python train.py --model="image captioner" --decoder_norm_position="pre" --decoder_mlp_ratio=4 --optimizer="nadamw" --batch_size=48 --decay_fraction=0.3
Rows from block 5 of the image encoder of a small image captioner, named by matrix and row number. Rows with one number within an expert belong to one neuron, the router's apart. Each number is 128 + 24 x the weight over its row's rms, rounded and kept within 0 to 255. All counts start at 0. Numbers have three digits each.
Before each expert's rows are labels from the 100 images, of 14976, where the router gives the expert most weight on average: "top examples" is what is common among them; "patch colour" is the nearest of a few named colours to the mean colour under the peak. Only what is clearly more common there than usual is listed. The data: rendered scenes of toy objects such as cars, trees, mugs and chairs. In brackets: how many of the 100.
# router: router (encoder.blocks.5.mlp.router.weight, 16x160), inputs 0-159
# gate: expert gate (encoder.blocks.5.mlp.gate, 16x32x160), inputs 0-159
# up: expert up (encoder.blocks.5.mlp.up, 16x32x160), inputs 0-159
# down: expert down (encoder.blocks.5.mlp.down, 16x160x32, transposed), outputs 0-159

# expert 2
top examples: count: one (88); brown object (56); its colour: brown (55)
patch colour: brown (55)
router.2:137123136154127102121174165124100081174139118126147086084136177127112096156129110142140132155143130134088104098088120101146145126112119148130133141119124122092125137178096173147115136115149136122119098095160118097101161140155141113073139163161120096140108157136114092133090132135140155094145128132100140142149118132081111146097137138107139111136138092101134152084101072151128116128114086127132139151131098125125107076124154156167172148123133144105122161111132127108161127068111138
gate.0:107134126128126147128108087143103175130127113166137119140164145120193159163157115166104121141105118149142112109141132117106124141110137132127130127096157051136077149167089145138128146110155129118133136115140139127137139140112075139134129155140099144151105123074110171124167140153152145104126125126139089133156112152160076150143135140113109131131115124155171157106113098128086161098152171135180127114116139086111120151111097157146107118163116095095155130112118143127121098078130148
up.0:093137147132141125128133091106104141084149110132101087116142132150142195102113136135156107112116125132101066118137127102083100134121122102151112154176113105109116148103189127136122105102109105096138123094141117170132115112136110148160101093165092170135144090100163146118152144115100155172147096155124121137178128125103099156122113142107138142134137112146117139138098134162176137110131137139147098128135141139082140120148103121143102094158166135102134121143105122118079077125091119
down.0:099147174127149097136137134153120108121128094098122094143106141121132145120109148112102135133096143105138136103122164116119081109091126132158096115095129139123123110170150114140134133094169150156117120155087140097109153165094151118122143164141164096148063158128126145147150129131149133138161050167135142149135122088106141139170103096135096099132104123109137154136097127154160165120159140144144113172125107161127132080148166126142105130149135141142135091162158144065114128129132123
gate.1:151156118139137098185172117110124119129120149175114104174141149142138147122129084130139139147150133181116091153162103131141120129132088114132105151171107095081110150164100103129154123150146176099119078101128103152110105115116139120144134106120143158131140135108125129129108158134137179158149118108120093118130101150108129163108138144127117105131132148153135122098132072159151154149136156146148165099119117134137094123164089115094169112164135108085117135153093095106103073114135121
up.1:121118142167186148123149139107131133139130147185106123131157112130122146117137130136188129150131124132119084136116086113150092125098127123122135127142112101111073144143129119158108116156113173106140075127154124112158103109108123110158115110152129179129154114086132144102105121134111129151208129112120090109185124123098135172125162091158122102117122151153085124096101125161148150155095114162160129107115141133142092138144127127145139156133159117093108162098098133123101100150108133
down.1:137098130136117127140122180111115162152148125062145139094098132105116155140125172134088100130111144172147137149133131087144116126139077115120110122143077136133145058116126143120137081130142121098118143163131122106105162148144164117130173136119139112131099115121077137149169138144163102109137125140082164091121168098141106111136122148146171142096134107151141108138141140102154138144116123124129082171144147124145142117134117112087116145140144166127096118132141164058098146114116114
gate.2:121149123163145131099077188115096104091160106138102086127135116130121143116131164117172122136145146178119108153144083111167135177127125116090167151111104093131120145148098126136118097144106065091116093137170111138147121133133156141139163147103139126161129150093139125119132101185107149153148111073144112116141091145110136146126146135131091132123131125083155138111168134106144113149115137148122108137109144112185122120178132115131124124072120133130106101105139124102105104149117118
up.2:128116084092128181223123124108148140087127155071139120175156140081136145111175140112098114123093165080136137104127146135122102124112120144149116131144162162123158125121110145149139164161099130171180143126111109105148125085137156135114128155096155103116154122161131132135131140130104165138099129162158145124146127105121127152157076113139095149136149079157141142138110128114116116105099130141123107164130133113103132136144123127195128128130141141139157150119125092121131125105127137
down.2:157150139124114130148146100150147121100124112151072124112130148113116134143118140165170086111117136097092129127108127160129157153124124140127074110174141145085113122084170105141129160161092137117120124059183179139137097123120101144126092120126113123136154119134165098135128129110115078142114122150152123153147139162110112154121146147125175170140118103141111105151144153169107121109164160171124128165144127130154111096146109139125127095194104098114144117120170126142124112138104129
gate.3:111115096109134138165167130120126130146143179154103142146180140112133152098130145149154112154136096122133124146154083134186122084111102161149138150155129112089080140116093112163106128119142173172122086111147098136131119125107086159125102129111126144105134122134115139098109164106152167150152147124152074110129131131170108144121147133140089088089123135135125102112115144110148128095126136168203169123147143129093115119124095109135124102137117169118166150124103115126115112137150158
up.3:092135151131164146164141095117138140135132125139101146167119121142136161119122146105137084141152123124114103107174087133112089104089089113121120118139157082135064135135160119179115132156135140134122075097127119129156143115145101129125131148144125190104143098142129129142111150129101149146160138143103123128125164144140125125141109107168122144106109163133100098133094145127163136135089123151165124096137166117145124061130106093154167129153131149134155150130102115154070119170100171
down.3:145132107106081156105145114126113123124154112120098134151142135128153140115148113098109137153118177094149160143136160112083138076160112159118047094095104103122169099122149173157132113114188138102123152148097141112102156149143146132130124107131165110128159149156126168106171125132138118062121137181126156158163135106157114110110126134132128108136125089116137163128164133133150114162140096136085117145151120133145122109104135121085111089113105141139128073136125122126118124124131132
gate.4:120105082100112118071104103115134137138169125144145123120144117137182153170133129207127111091120150131121132101150096145133120124133118157146128132129157135101105140061158129102107137114110137146116126056140115172142158092152117156092126154128097125135148121137112112133112087154107132158137147117115092123126076124160075140140163101142099128127113124121149098124141154161087140102121175099140120105114160123110104100110126102175108133121125122092145112106113177122127110126129121
up.4:130112162174085130135116106135094098109120085110135114141118089128132166100121147150094112110130110130114132090151128131119143158106081105083117163153157102148099152145163123123089111132117129112139141135132108128161113143116132103129124123170119143105163154129120108118159115157079113118211120141088136192116155133133136166101126130148086173142140156127115129085158113140155151148152130093100110138128128138156112151159075124145123135168114114106107105109081132156094123124107119
down.4:112163187143138138115119125141132147138084109115155131101137120137122139134123093130110141092085134103113128157133155141091128144141161143086110136168118158110159137091110130149113122163135160122111124136088132129144182116177147081149141141165170126125108163128133106125094088147097150094101129130091169144143153136089130135143152147140102117174099141148159135144113144123089158123166164154146143151152101099124085141102054151132144125122150157118139135128107161088131129100142126
gate.5:148143149131144168127151102106139134127143128106127163154188103144103082104129115130142115119103138084117115126089129145081161135138112113158115154139114200118136126106123149120111153092122106100123160150152154141107122144105117102144136152145125126147156176153140136058105129113166128168128107153122134146138151069126152101123124154126146085105107118123152144168117145102090150111121150083098147141140145101105127156139116146123156119123103159113082136176135126129179165157142103
up.5:116155165138097176097103136140142133127108124098149117171141126164129105171130132153157111155078150097129141129130095152106146102146087114128126170115127153094106131126131149121130131100150142101104115148162138101111115127133103127123162163110133091154121171134135127100147113151157123160126113200100129108124143088159121120112121106115126144124075134129181133180112187133103166099105117124113104159145157114094106099093129115093138149147112137155122117173125114130160180133127104
down.5:084145121105104135159111126128100136189123138061142137131089125090109139128140130148102115175126157110142172116136137160112130136126168164113128111141116085165147155147108132117173094167130152140141108166112132111123135129117096156170137154107112102113091073151065174151166118148126112092135144136086158126144158122086094135116121142108140112162118117137096131137141158102134101143120112113114107155132108128157127125121149109154136157068102140143103114109106111099124141150147147

# expert 4
top examples: green object (52); its colour: green (32)
patch colour: brown (56)
router.4:101089134123133161136168101118085113170133090114125120153149145117170134120062100125121123138104093125118111125145133134120110098196142166090154144152159154122155141130117144119094153130105114141141106097105138109146126132130164139136123104151106125131128095167078137148140167145101154104118114115120110166071144109128138153104168172134156129139158119120111115162090148135115130087132131124133139067133105157159100101171147116123122113124143070077117156104136145143100124122133126
gate.3:109145140087099182137114141148124162127129105114140149136119133150146147153133164157132116145129163086154133129144113088136130130170194104118130124152151163163152106103120179139171123131124121114125165139168167107149093107109162112162164149130172134134100137161103099138125120109094071096121081116116130118138155138101155074112132096102146142109135159110125145094173157158139107153148149109090115127140110130142119108153111107121092105108131128138131150139160153107120180109119128
up.3:135166132121142103104138171082143133158131191139105143141131169157140140101104176148160114101156101074124117139141125188156133125113120113177099114110116123116100142142114127129111192093157109095109131142137159147078125122152127108105147140136106148132152144100133125103157154150141142126118151121175180121186159125133146130099113120114114074114120111149158133140117111090108164101118133135166102142147158141123166113108152122155151096125094098099122123134142126146134116092132123
down.3:152153126186141103106207111110161114109092141122169160121069113151092119109096143135084117143164124138144135152132131123096115060129080123113127116130138130136107109130094130114111075137165133121118140159111088141113167103173074107153192108105145100137092136121168105121120130115166129172141105172097137160121108131108139145119127161141116127112135141128147103134141133123150133145138130124111111113108106144126151128119138112126121143110110140115122146150120099127174155126171113
gate.4:155143111107164134120141156088079132112135161110137155103176148128139127131130109112121090152119105136152118133137123194181138158126159143116146091071143145099126128159119136113149097126091096128121082130168123150115150143142104102125163106124114153120149148112095128123125112123128128129115184169149140121114104097146111107103148134136169171124147116117114112126124121155091137125144117150170170122190152143098135117133127109114161127179111130136179101071155163107135147126130158
up.4:116093115148127151069180107108149106129083122135164142136135133151142093157132119135151129169101152139152101129110125120168151129126123142124134169128117110134138174112118141112113132167117128119118158107130107104114144109143109089175121141101142148144154125186142102145109120134104156131132129071114142118129163159116157127155147125108163119169160112107070077141097134081108092133122154121141121083138138109153131127126117144120140124183088140078152126112087098101104148106172119
down.4:128150152119087136140137127108127146135136138119139155118145158132133103110082113151108154111103160096152105118137184132131139148125153122151115129141104133133185148141152109131115107119109138134117143076140103086137115084132115154113107139141135137155173175120133133106112145128119107113095124138107101134169122186119152134152101188068102128123077148146147081171116141080139122144120176136129133112102104097156117112123168109123122126150164134100162116117098134159109079180142105
gate.5:113136055144141128122126152112131168149169151162168130122176143127115117148158121155108123136129096140154110154164117142188154125082108140113104116099120121104110129168099126117151101106139150154120122107119105162101146131115073114118134138079138131121107095105120130108123071168186105129136131124132143105144133149118097137139157130126083135090120132165156127076112133130108146131091132156168128136158157136161083135103150150144117137136130154148172092116117162125133083126107140
up.5:177171148178134139114113115153165094129111137117185129122132110107074100139104147156094170195070165126139096139111107102151153160130126150147145121100102110160162137154139166118154126137101166117119134130157145100133134122119114096107149163149123087129132184113123110123108109141163172126111126138179157131110110093099110118128135100112125142144124100122114160151126115114107124089153101138100108130120127107109137142110098124143144168127119129141149112126141136095165142130169089
down.5:108135108135103115156151148139128105136164123122097142095103100142099144187156118112107174106123143126132114128091155119126129105144168136115122114173112136144123119139096127090176094131152124099136132119117107116126162097126128126081112116136167080123153110162095127119144158131143120111120132161140126089095161130130097105126085123115139094168107115122112098109091142098153132132125163138130135179159110147151126116063110156141168191104131072106098121113103089146118142138155158
gate.6:137148089140146151147125128162199152128104088137131100124093122141130144123122149154141160100092148131160123130098126109149103097157162096113138105124133139136130140108140121153184044142138133117141116119121169160146104114106130176125129109113116148123101146117121130144139123129115077108159117143089103141118127129103122117138157096132120153113132118138091136068166148191156085122155090129110122104144139117142147093141120096136098134141139158163159148128152183107127162127107156
up.6:141122112102162104112135135096115119149140153182126137121154160123101156136147097114165110126140111172122134132157126098154116154095103140141126112135111073112088133144105086159109143136122127152111110122126094121103167155094118116153101097108117153125120104109153188143155114143132116173159122113132119115169095153174070145119098125167088095132115147138156125134085104092148170147106170125165169164121152117145127138117112114153140141101144115098146126108110089134124097093104133
down.6:135156163177132116138133082140165084136150117123142120174131119146144087113150117114118092162146113146181139146113096136140080112133102111111114152083097128104142126162096114126123124139127112127097133140094096130101128126135121072160156131100160121118154134140147119133136124146181153167149149113138132155132111149133188155138158149131143144102139100096140129119142144149121146168141122116109130129082136113106170181146085144102146096119087140081140147150086122141112149146164087
gate.7:088074153070149180156147122114095093177173174079107127134126122133114134111144155143090103116103093077122114156107140115144119128127137155120115096152130146103158110151133120129126133114147111133120160137110095108112173140173132153129146151126158124155104122122105133130126137135162153124119106076135185116140137115145142122111154120139146109120158145111099088172127163114120137155100136124133180101163113137144130080156133123077162136148121104114112125110153148129111101114139172
up.7:133068159093133165154168115107090128169157115114076128164132138134136136097099161117122090119088086102119151170096126121152090130137135144142139106179118149095147114114114132139136161121146147135148118115126143112104127159141164149149129153141162143101135088115104130131177145170126161101115117113140147143132151141119126146094147108165164083124133128126146098141114102074144163137105126128128135114184096111107165106156081101115119090115133124101110136094122119102089125109133142
down.7:117124095142118155128132168149152087125118160132130171141106092162129125130129087126144128134148134162123154164119144100144105123123121069119132131151081114117111134139118096171113136171139157134186129158141115125097135140085168150126129145143147125058157132171156142092142143093128138105150174135151108070178111158123113121118119120148141157117122116151097115091139114125140123120131128142196131138115127126067151156132129135151123170089120133114087123130131097147099113128165124
gate.8:087110154075161143201158114129093100142130125112084121165141133138136157113173130109138117111135076131132104127086145106140090182121116119103151164147108112125130109124145104139143129140125104139132060101132125124168128153142150155138143107123156158127131107144084129135115128134121140144137080110115108171139144109131161145112141161126174149117127168132116107101081100145165129126151114107151149071139111113137140092142099120092165075138131087132110130132147133129116114104123155
up.8:151158100167117112059093140150157127120132118134161158081124142146115109152086131158118136144109171130130165131145089152124159104110135154124098110113123119121117125136102151116113110122109167129113178158134137125098140158111080125130115171107094107155130156097168123094104097127143142098135159165148145089131070139131081118152134109124080100119112108121128149133160123101103125126094155165136098174139150112105127165099128140151122161104108160146162109133136129106150143141143090
down.8:097146122168111090110150110138124131163097134112114093152150120119157133122076147152127100127149118167115141106144136099103143132122095113135114139133130133143136107104143102110131141155134110129096137111150075118143118119104118121197149067095100124121129113095134114169134130182138144134129076116131139164118107097145186155132112165145116134125130124106140173153120134126173156167109076110112128106148110137116094142179146126099095115159161153146155168154186098119128140131119120

# expert 1
top examples: count: one (91)
patch colour: blue (47); green (25)
router.1:145117154147121134131168100149140117116163098168126089098109139133078135115110114116097124134111085096131141137155144149117145109108102177134140093104151099130135143173105148080144118047105136130102109093109119138151162105110104128111118156129114085142126093160090130154124107120132134139109096109125145081119142171108138116099122093131159112100119107131132188127079106160126148121153139161104142103130142144145099082128154181124166132097151144121118137110124120089107138109126124
gate.0:122153111133097093089130157155101178128163114121116136121167154122099105124126135079145131120080155098174145108092138109094149094165124168133132145134108131124101146111108140102137122110135121084091133136131142165083112140080133116110133107149120142143155142133118141099139114131084123116085095142123149122071142161112110086087159129139125131119120120126175151123124108141151144119167163146185108130126098081071098097140158164138097111136140105129097117139114144127122139144106101
up.0:153126146098176117161149114088144088112087134131143129157146114130109119094130109128133156137134119126123151138141112096166093143105139128146164125128163129144124131091129063107103114147095141189128108120136151117123140112112099150082109088145137174143110124118135169155117174114130091146154147125179127119147108116115138193126144128149127151104160094172136141122100125144138121074125119083128154125156143132142135158114133077162108102092110108111168183119158141132138114123141120
down.0:151121129134141146122105118116113153146126121135134139099180139086111126109161146098173124154106123143085164036140124154164135143155143123132116112146148148099120125148135149149112141104142113146103121143135099157158128161068124096132089137162098114165138120095130146119120111157063085115143130126125157134101137135171094105113148159153091134125089114143155147121123148154161139129118128135148129138162101133101135133103149122182101131163102131155135087116136124129158161163081131
gate.1:160095125198109161095135133109142114105127082141149173108125130108132139125094095142098124163122133175121137138133151189157149151131128155133092129109124154101131105132104159068154132101093172142089153169097105120106148113137138157109146132104108103147156165072125119096118148144133124128095113072143131089155139168114099106137162095144088138138099135105148147092145142127115137127131098110146114131138138158150132131115163132150146172150120122134128128115121129134168153099138109
up.1:179133133159146141153135097140153132128146105109158150116134115141153130113103133119094169123109128108142124128098164148136163131130126174119143107068143110106164109146105131100155137100114126140130149150114133126103100108145141077087142126144121112154143127138122115120137122113138129187118139121136094117154161176121129172067173111159081124051099129102134161073141141099092124095136106108159124131131183133108143145091146102124129108123104102147169130119133135132134163111094120
down.1:101101130086122132131172105142173144144105138151115144127140157132104135132158075140112137127146136113144124099105151130130107086138151129134117094104126114151119128086155111140159122125100129129156151121120104111137119110158108139112121133158105119130158179125093150139134156135144132129103159132144143112085124126112052106122070116146092140112174125150124130119107105131139083152123138129080155122123163036112128100124089110140135165151127087114146114086121122174151133152176109
gate.2:129119093104154166095133154134131188124139147132139133130143151142145169126205149194132144109136161149149107130149117089127098128098117148116121123140111121187131136107133094102136136147135143132139124082158169140101152144115142170108106109122106147180170082135116127104166118132128111101101136134113091142127086124141093164133104162094112109153117128130138154107124137119109121153160154113093140109137114106078178106149104115139117133122151109140132164169135153115139088120096130
up.2:124137192100131118104158162109148133132105132135111098181121154108111151150151139102119184143103083152086078141094101113125129131135080139146124136151109097148132130138113103140164080161153131132131068105141142162129154140116125150094129155125131122144125071113134133126145150152175170126138148104150133142131086083129098122112119144116149111140146128153106139138098086138166115184140108114135146126099112132143144149127114144105141117171168133142083106157117130118109086135133100
down.2:115165171095112126156097102111149102153129168140159154145098121124136119172124115111156126137084144125164117102099102129098118107126114088140152133117151116131128120154141149085149147100176105122129136135109105147110094139152179134100136138178170083119129120119155154119102122136148174100100127145144103087103144107150157123105088126135142159163100120129107063156105133133136118090156136140108149167123105122100135132138104125148139100097143075113099167148110119107088122140159099
gate.3:108165133112106127132179113145103098138120121130126122118122148144124109165143121131137187138111141121121141135140137167127137110156104124127117112138144166095111111128137148076143140100122110134100149110119121172132121132136130120097170140130122121191126160116115100116108146141142136126124120138115171142145122104137110104128173203163112111115046155100176133107150134167091141118131136107100134132118103139152083121102127126128078141155090134121113113170123115152210135174129116
up.3:121108150096120158170167142137145103154113123115092122155060082109119157155139136112090120135166096117108126136129140154106118161131080111099146138104128122153168109145117180121122147117140138156150081122077130139145117104153142144095170142123123097096084151118130111121150117102162152133106096147095121133128143082097144125109152142156140090108092129109131150156129095146168144164108106120086161106134120145161129139119099073121159130116107158153103096129125106115117149110153119
down.3:115138112104111134126153126120114124145119144137108154104163142125106128116130129169145135119133111107120149175113091137141141125122126142101116091106158134128125123108081081145191205123096188106152131110075131132169142132154132155110088130108178125110099133142135122139105095129142146120143129162136154103151135166110121127140134095107148162116118085151092068155152126174097142103123137100149129136167064100114092116133093150111143113111107134118148139135142153128120114103167105
gate.4:207088153144162120132102099154117141109086107121084099153110127113142116091111104117126113106136132114155126146137119069118103140133138133166149117156076101164158097107164090119104125158142105142142135150151142125119121200120138096131101117169116108120148152106120149160123121106117150134156181154100112129123132091127156131105103091137123121129119130153123117168126128117153112121119119092154102142154116105119121144158114114182142130101189142126124127184162109122115121100134118
up.4:143089184094101111148113115160067169094106128126095127169145145121129145112109103107139107144142135111113107105110143124110111160142155135189156092130134109144139150110165124116126124146110152095145082151179164142082113153099171118143121094130102129101136145089087166169141138137088117098120128105134110142109078133185141127110144096125145108150131114140115110117123105098153142107146121090114155159107094089126132140172119130143109116133182117126129163123125145122138123140108123
down.4:115139154115123099159114120088123127132099145131137134154112108151130095143158117134103135140153137091115104117137139142107119132106166088145120126087148148141119133106158110123089132107086056130140095108119124104168148141141163121145167150128056080146114167122084131092140106107152084129078203134124157134148137132139089126121120163107123135153121142129136099140134134150123119149116139135139142082138190077132095081128138125111113103152138133153134123153145164101148125114121142
gate.5:111116164136189155140123092089132134130128113119136112152185156147099139148151107142135135098113118104116104141125119145173087154130120133134115119139129142133118154136093154065107082113121157121154106093131154177123128134133133120109081083147065117154144160120111120113125129182156154130112117120109162132154101120126120125124133134103101125120129121117107102088128151155110134102082091145122116140183187122128126106090168156140139117147160129102172113143178106122162129125122113
up.5:129108128119102090106101139111111137148158127103119172115126143099143088126098129149125119144170153099177133137117142144144149114135149113176121132169111137125151112107140151138150124091171103090118137137144157127137085123140149161137155137154170133168124095142099082128146113088114098122086151136121130117086139136075110074079124143085138120174128095104121139159136167127092100081182128150103154138109119112107130155135105151106083151119129131145111131151129136140124106137080110
down.5:107125068125122127113136141119123126116118078157146129131164154098100107143081161141112116124152123137083148106130138114150138085143139111147127112147129126139116128092136100110116077121132098104150167154110109104115107161111174141147135134138133161145083123106116141145129128130106102134149142117169070134109117155145141109123147125130157140140135112147117145134181112130137133089148158134175137190106095138076091105132108163121105083119134187138140105172139167138161147130183135

# expert 5
top examples: count: one (64); brown object (42); its colour: brown (41); orange object (37)
patch colour: brown (59)
router.5:142112120187130134138148150099155117181120122147176104108099088139094116146116138103123159145167102126116106103148107137159133129144110142138113134147117149109172135180103138085141080085136139116085111136110095180110121136125097100129100145121102116176132104159090135088132161115091122129140118150115135122125183139124111107081169120134120119116124087146108132125088143140088130130119143087123127133154132125154123148115151157123102183124100121099139141094089141101170124145154128
gate.0:112126115153124139119155086119121133127126121130132119119093124146136108153128113164125111119139123120096105116154099114078171112147131085122123145180110133105108096116083127107121171115132116111154134089138104152168121079124092140157116169153134160133100117147151078129079178103151114109138145143152146128144151131094153112156083151050110161156108149137085138118122145164103137128126126173129102128134162125138110126087147126129124146176125089108118148167094102139125128153159109
up.0:138124152090161137146112164145107131126135114162108111151134133132153117112115120089135175142137142139140153140119148112126101150120097178113169090119126092179122154142152094155159093141115134159157126136128140091079168174106159116142155073107109127104136105099102133136180129149103137165146094113116096132097104120150123115093175115169133118107156124140154131117122084111146112134139130092143163149148091147109153175143125095150131096091152124121131115095169124134082149131121122
down.0:136106152151116087134186127146106104099128146126140164122151145140133138078106101095183088151148159137128150120126120104132090115117159159122113094099099138101137146112172107132133157157126110125127134139098136146104128152105116126159119120099160115093153139156157145090124120155093107174128098116117118123147105113093128133145114184161115153109140188147104095133137106093136129102079085139166124142124163139150161158161116155122123117147121115078127168086117138134111137151136098
gate.1:158107087123138148080086119185137140126095121130138145128096134153126111088126148126122113154130126088150134128135152124126102112079106164135086108134142123132132119086137143149186110130125140101111134123154134127147139078149121143137110113145099146092129123117166123141132132099125129132138121109091120105136120135107139152104091131106105159137115137143123163098085129149190089144119127124118032101162136112113103153127100094123145144115089097113186113158132136127136070096110138
up.1:124124072082103133168133124139141150119141117063149100126138143114134100088133155144074131122085139090129130129112169111136165124141154126121130144092141159143120112116150132134123133119145098125091138139081133121110147156110116154120121122082147144108124146103136083109169141179115096115115154077159131146108162112102138118173157159119128156136177102061101114150130167126100114122154137102099165118113114136138143146158146163121095090155137142121134148140122141116168094131142141
down.1:165140100124158140135139141104092127174093132126076127092070115140143172159132137153102104136149139142131163108121166118122133147117112140152101138109074107126164140119106198132163115127130088133115108121119130158101173113105127123080127083179103148128180136125110144158109138099161123126173096117121092112180120134116116151098112150119129136110106157151104156151105128134121161116175105113124129121131111129102136142118126145124134099114142116127101090115131142162115089102139173
gate.2:155126129112135097162134129131097132158114103106139128154107104141159124134134121099101122157141124163160114125120124110129127120076173130125121117130107109170145126117171100126150113143136152185184156130119093118080156167121129146149158072153145094150135139126134168135121142133102127131177140120154123167085098115137124108131107129166150105139156156146111115143081088081167124117158147141158161152100109118127117169160112107110137134104147143088083143101101087139155119143162112
up.2:132112128136112100100128111087169140108175161124114127086111140123118164109138093169151124078137149092098140101146143129105112131137107122112110125129136116097121106133099134135106128123108101111106117126156130147157113118132113117098113170129161165137132097112161101102111099099176107124113130140105127092162157141105146169133140131093118173130094115118148133123144205165094128146101123137105094143138185140135134123130177106144133110139086108093176148158116142171111115088108170
down.2:132122144122122117103089138134148152067095127146132123137096126121143164120146119135145136102158113168116113154086109106110134139125135138116124139095154119125141117114129096154079086141149126139148098130118130127122097093108073115157133107150122138125157120134153140081121129122100155122148159131104078177125122121116114165128043098166120128132167118146120108146125131103128111138133135113172135142155142168122142109125122126181161115183149112085171171185119141147113116151173138
gate.3:137112173108106156160110133112128164131127149131115127121150167128112123147122137103157098195109125168119109125119138122151132139113124130115117142081140106117125131099125125123167125100165121165146135147155119108127170139117130068151130134100145105150115151117129138110131071107150122179119120098147142097115137178186085129124184127168118077118146129122151117135129142088095130070093162130158113129139139111125140098124113104159131174082137136185160100107157136122132119139126126
up.3:155122134129163128117128090159113114102105162143081127179157105155149112115127152110127123163111171081124148134086157102103105107143143128164136111136158151141108191141132071154143130143110140079133100116124102136133130107141123115079115067138130140130140125115139116139089161153144138180156096164125124139108110122107142150158117116155106152122135104150142154114127097126127124147174070093107127081152140119135103154161098126103158111141140155124162171114131135121127142104127095
down.3:146133150079153104126106117119109119136089114144120124123066147148098118161135127178094122102157169133144118116122128150114112127119136121096119096158142093144163135146090149119154100112127127171139112148138173110133133164117111200145130123122127150144153091077077149144159101124121105090071136154143113157139130123135123138119110177128149125135103178159177139121095146102100115105092152120132115116109085105156110132157127102116120079109128148155111098104125162133141128120115136
gate.4:110101103076156165145109123140096172080191143156081153151138128131133114090155099131151101144126192088132135102146151106116111168110130119125145122113135112134127131107091099156097161117125129133141107108140152130117145131091135111136117147137143121106156149097132144143150105152090131087148133157101081134129134139152154125086101092152124142115137128132138103144145163160093130084119131115134125104149100096135130145157107099186159099137122088102179127104129152119099100101123110
up.4:116090115132144124069126108118110086138124177118071080098104102139116126112084126135138135122135129129107160131164095156133096145131139077122133105111148163117112155153141118144069135127092110153140134108136148119107137121158145172142125152120087101101148112142134079162122155156113176148143123133084114140141140123098151128150110078129150128155092112122130154135121145145139130167147125141117098120153127106135106135134156112128125027148144116107125096152134099126109124158138159
down.4:129135116163125117140125120118111121123091170089130126139102104126103141082123163126168111164155162178111120150158111185156139116132133210123127094106186114119143129138137127096124178143113113091096146148140132101177150109175159111177145114141162094132121120135107122120135130112152140167125153127122150133115147120158190130117122126152121088101150120103128139139118129131161140125087162115113149110114139109112143112129136141098149161138173135124154084124086108161138122137110094
gate.5:127091151105115088135090151116115163168128149126146158130142132084116128114143129137136098166151140134151082164089147068135115140156167152126130103114098106150144128112141110104141093114154145151134128151130132110131153105076159113158117176142164116143112124099118153137122173107127118130111134104187152132147140095112116143145134132111142115118140113116177125139170130085148121094121102157114142090141096180155123155125121154152120172072104118115109105100155148092139134099167148
up.5:087140103160153129148135102119144099110107094120091103158142140108134126126136133119104157089137128175117165111164116189148102156118101146110092137109183121128097155149122103133102115119109144134126133094124129160098099138183130120097106104109105140104172163118111111140128145159136142129163159177054107129137096172131148113146151122115100167132138141148101117065081113149116143142138133123116111124111125110111146100125112099082150093144147119137175137125137105140141101122131110
down.5:088158100130142102123118120136145135112117144166113098132134119146132160143140120151120154100144103145106100122094109089132139097138122102134112134120133105138105157096126114110139127103157151137145157111113125153102126159089113177106134104160124099121165165071125176153157126084129120072122148172063094167116109180097130097129113182162141129144149148200112114113113131112129101103138175136110116129121107100122136153162140147124106150107108089103099114134116114127157125122133146